A small image colorization model, trained from scratch.
Model: 0.718M parameters, norm batchnorm, activation hardswish, depths [12], widths [80].
Data: trained on made-up ball-and-stick molecule models, 48750 training examples.
Rows from block 4 of a small image colorization model, named by matrix and row number. Each number is 500 + 25 x the weight over its row's rms, rounded and kept within 0 to 999. All counts start at 0. Numbers have three digits each. After the name is the row's rms in percent of the matrix's.
Before each channel's rows are labels from the 100 images, of 14976, where the channel reaches its highest value: "responds to" is what is common among them; "peak on" is the class under the peak. Only what is clearly more common there than usual is listed. The data: made-up ball-and-stick molecule models. In brackets: how many of the 100.
# conv: 3x3 conv (model.blocks.4.conv.weight, 80x80x3x3, each kernel summed), inputs 0-79

responds to: space-filling (89)
peak on: white ball (57)
conv.60 087:486478487528490476489441498500447525536506493485510446507507517504479492474478487439487535507471524508522481538544481494500476472443455515469504476492519534498515513536522511494492531520501506525505482505455503524474514466524515496486456485

responds to: space-filling (63)
peak on: red ball (29); blue ball (27)
conv.53 078:467439498484514483489477484483524495510482492511467485468464479510515495483470521503509506478492464527460486516519494495477452475487453472545474504490484489475483457493517508478568501514483492448480467499476514475476498490429499519486502497

responds to: dark backdrop (97); space-filling (60)
peak on: white ball (65); grey ball (34)
conv.64 120:508464497526493523562495467523478517509506482492524516548465496534513559489501508489450520527528506503514517522477491522487568515493524523545553491488504500474492519494496530493535513479541505514493539467493547487508529480506519495523489512

responds to: space-filling (90)
peak on: white ball (81)
conv.30 095:482506499491505505512483495514498494490468509434444531480543483519503491487489487480465537485520507479468461516443482520487515495468491510496456517530487514444473508478476489470550508572485472482477491519489522491496492480504520477478470498

responds to: yellow ball (95)
peak on: yellow ball (95)
conv.76 133:497516537511495491489498512498488549505521476499500496506508551482486486507495490495499493509474582503511500492508475492512498495507486531493515501483526507546533515524512489525490506501516508528576476502479474617493523497516501492471485497

responds to: space-filling (99)
peak on: grey ball (26)
conv.18 102:480483499478485495491500469488481476516512509496491488495492499519519504501517498524490513491478516471506487474481482434473454519461459501497493540518528493458512512487518487505438476509499401484488543481490481496538523481456470513468514522

responds to: dark backdrop (98); balls and sticks (60); balls: four (28)
peak on: white ball (96)
conv.67 114:516524498491507467539508551479515512504537501489488482512510491467477521476468511468494505510509512501521441493497458498515543468447512512486522518460496463579501477517517513495516490472463546501497470514505550487481497473502515514495463474

responds to: dark backdrop (100); balls and sticks (73)
peak on: white ball (100)
conv.54 099:511501511536528515554485502480485550526517478495537486538478505496437552489486492482507496512502572496506472490482449489493520503483462548517555499510540502529516500525513501501509496495498525534512478513481523524477524480517536506500473508

responds to: space-filling (100)
peak on: white ball (63)
conv.49 101:459490506483510503467471460528485482508467492471497504526478495555515490508512483523481513514491526466475542490512526518499469521467458515528518530506481494427523541494487498510455492468515453503496546452493524523537509497499471483494511478

responds to: space-filling (70)
peak on: white ball (73)
conv.15 105:504496516496518461481518506492548497486505504464534431516496471417474493507545520502479527486482512485520495548481516555538477465471522501484493510494503496511461478507484466488512528466499512502501494521506504497477456521506511469478462481

responds to: space-filling (100); balls: three (33)
peak on: grey ball (29)
conv.34 077:436474503533526525538480458525494529489557527534512477517520509488532525470507504494539479502492508534522455542505546489506530477439517502494490501467527497522506546506505522499507508487515487516525460482509483508526515480516519489530510533

responds to: dark backdrop (96); balls and sticks (71)
peak on: white ball (62); yellow ball (38)
conv.8 104:528496508503496491501484515499475552545516512507500490511488529477530500473493482484479550527468542489515474487486490485491491471460531547479526483480506488560550515550549520515488509504512505543527491511489487561483531475526512514496475493

responds to: dark backdrop (81); space-filling (71)
peak on: white ball (100)
conv.14 094:517485492540550521524503499493502519528484523465524463519454486449446522520483491496503520499483539469469463499501460491495498468495471510495557526499555470544516469504475478501523501502527519524489468520507514486483513504503540533496475514

responds to: dark backdrop (98); space-filling (94)
peak on: white ball (64); grey ball (29)
conv.33 091:504484485496481476478492537539478508527473495501496475525500494524493482512514493494488474518477489555485522533503496487513457486480536528501502484423467486537505466505526528509462497458479505464489479542487515517490537498470467515442454485

responds to: dark backdrop (99); space-filling (87)
peak on: white ball (89)
conv.42 081:506491505518487481502513520511519493510472504563515451507474518487451513520499487525528509497526500510496514492498494507504521548545516494516500409507509527569514514499486475523491518493515474494512537587487514505523505502504525509511489514

responds to: dark backdrop (78)
peak on: white ball (70); yellow ball (28)
conv.10 118:513477483514469487502450504511444536549482492501494474505490516485503507468486504469474519515479505503510479507509469484487490458430504519479532475427509481546534510542533523494496517497518518510505485519463502530480526462510507508481459495

responds to: balls: three (29); balls: four (26)
peak on: white ball (43); stick (35)
conv.12 094:503476487515484502490493518512525526573502487490494492501493502498456513482474458455520552500472497491519418476497499466484532485450514510480538493490487463471536472566501506473480523489478497474510490480495514510467507513483518482511502489

responds to: small balls on sticks (61)
peak on: red ball (48); green ball (30)
conv.38 094:492472491487511478485508482475515512494506535517502480478468481521531493470494544491510512509489418519449505509521474502464510502503493458503516484493481490510513436469516520460545487508518510438504470487512486446486467506485538506529517496

responds to: dark backdrop (100); balls and sticks (81)
peak on: white ball (100)
conv.40 081:503482486490487491549525496470518488503505481540528503542447485514480520499459499482512526485507537482469477451476468516460517518509450535547526510485497467529464493484489473527516482484473544535466490514531523485485531482503529527485494505

responds to: space-filling (75); balls: three (27)
peak on: white ball (69)
conv.61 094:469519543521520489499498503511524519488523487495515468507480493490480494537496503531489528504512515498448474556483496512521475534516506497494477536534518472547517457525501506523526501522528531458528511566499487499557474527524515513477460466

responds to: space-filling (100)
peak on: grey ball (49)
conv.59 109:493498489487506497477495467511497478519490508488502497480495492532502494520532487520526512492477512468469506467491514438492454522488468494480494534520509490431518500495503486506426472505490433472480539465489477488543498511455472497461528515

responds to: small balls on sticks (83); yellow ball (78); balls: eleven (26)
peak on: yellow ball (59)
conv.52 101:505464497482500476525455468524464473528532484497506479527506482509520491516497496486483474504492513506502458492484497501501496453430468533495491494459534516475456530538509527500462512504449464498470515506480512512496533486430495496480469520

responds to: space-filling (60)
peak on: grey ball (39); yellow ball (27)
conv.35 078:510519475513479496489519511490463490520571520467522493523491474532475481498446523555515488498519500505454525529528417474508481486492453513473488516527529491502498481528493484492505493488502509480469489503499491501477514462521513495453484459

responds to: dark backdrop (79); balls: three (39)
peak on: grey ball (33)
conv.25 069:510507505504461519518501487491501510493479497493467511474528524462493507499527490490483447489495491474488444474485476487487496521478492515507472522519542511484554529488561477516559470576564456520510507501491510502510519505501518485511493509

responds to: dark backdrop (95); space-filling (90)
peak on: white ball (100)
conv.65 109:526484486519495524549557504462531520530497525534535521497474492503431546494460466489495501501503517457487475468503458507498520520502477505535558497495489494506514480494492481496534494483487539490503491452534536493462510499487532480496507508

responds to: dark backdrop (100); balls and sticks (68)
peak on: white ball (98)
conv.45 135:493496483506444488514544492503495488494525521490539511580477484578499507495517527485492501504509518491477496519494478516485567495490498528520535514485510521500477517516493528507553504502542513522477548466529508489499528485524517506534528488

responds to: space-filling (97); dark backdrop (84)
peak on: white ball (96)
conv.46 095:449482484495489520541489464500476527478498495474490549487526493475483516480523514515503525496549488508488461517490481519481516505421516503507494497508481485516513516468498481506557477578549472493495522495471532485492491479507503455506487509

responds to: dark backdrop (98)
peak on: white ball (51); grey ball (42)
conv.78 094:457469505489499513513495447512474508477506493474519512522460505535506515503511449522479495514507533475508518475497546517487491497484501544538539523492461494474472557488479505504515500471521463552509547466477514521520540485509490454481515522

responds to: space-filling (98)
peak on: grey ball (48)
conv.62 096:489483484502472496498480465499488487436466460471506495525518495507512461494534496531468466495519518493468520477523535570485505503443498527491463481510487494457477519498506504506574508508495474525466509481491479511465527471506510487501512471

responds to: space-filling (90); yellow ball (85)
peak on: yellow ball (77)
conv.2 099:479534525511501503461516519496482524490518458508504485478529539510480472517508491504530449512458539501514497512494468464528498506509458498473501521528543501530520499513511483520493499511526507498543492491490399559503499500518490490457500495

responds to: yellow ball (83); small balls on sticks (77)
peak on: yellow ball (74)
conv.7 110:518510464499492470508480532497451499482549473480487488528549505487497495452505517444499505516497525520558502506509489507497482473454491517458484464487493537502487521519528516494494520530448503528490485495488512519470512436499488524474460476

responds to: space-filling (90)
peak on: yellow ball (33); grey ball (26)
conv.23 093:487491508455520479488494500537533495512474497483479416501506507488516479499521466459483500518482505484491476516513528509521460503456540488497490563465457507462493504532490532483502503506515490496509527500501460506479482544495549506448475503

responds to: small balls on sticks (71)
peak on: grey ball (53)
conv.13 076:505497516522452485517458508525511470470503477456490523488505490490518500504491492494522495477560517487497428496495481465446489488486471521466484496502520535467472499508503499490491482527444460509449497486477542482488525470521478497460497532

responds to: dark backdrop (85)
peak on: grey ball (40)
conv.28 100:481499491529562496498447488514495467486465472463505480487478475514504501517481505490549532488512531512503471472499506468462484472478465504480484502508525491436475493524511522495451519490440468490458496481505530478517525482492489520462520522

responds to: dark backdrop (90); small balls on sticks (69)
peak on: grey ball (39)
conv.66 070:464492503508524523502457487523468511461491503474505480479474495501465514516520518507547450481498528511470502502507499466508467512455451493517526504500505499488494504506478475487488493526499467510510514472473494491547515508441467525408515515

responds to: dark backdrop (89); space-filling (79)
peak on: grey ball (83)
conv.16 115:486491504481458494493528468494488474436505504456519484537505524531477496482511575495493462494522493513494539513490524527471565468501512492517494478489527543513496522494514498492575505502533521522485521490498492502470496476513526512514537499

responds to: yellow ball (99); dark backdrop (80); small balls on sticks (64)
peak on: yellow ball (99)
conv.5 092:507549517505495480502484546507478538488536439481504467519553537494462494475491500475510492520483570519524499518518460514540516490467504534470505502490516523517504508518508495496492506504467505518543483504478488568481511473506500501465482479

responds to: space-filling (100); dark backdrop (81); balls: three (26)
peak on: grey ball (62); white ball (26)
conv.50 091:470455505519517510522535454494489510508479528534538501512438492494529535504523491526476525497525503512516540482466492533500495501501493511542536512498496483465501550468481486501505492468549458515520505521478545493541517503496508454498496546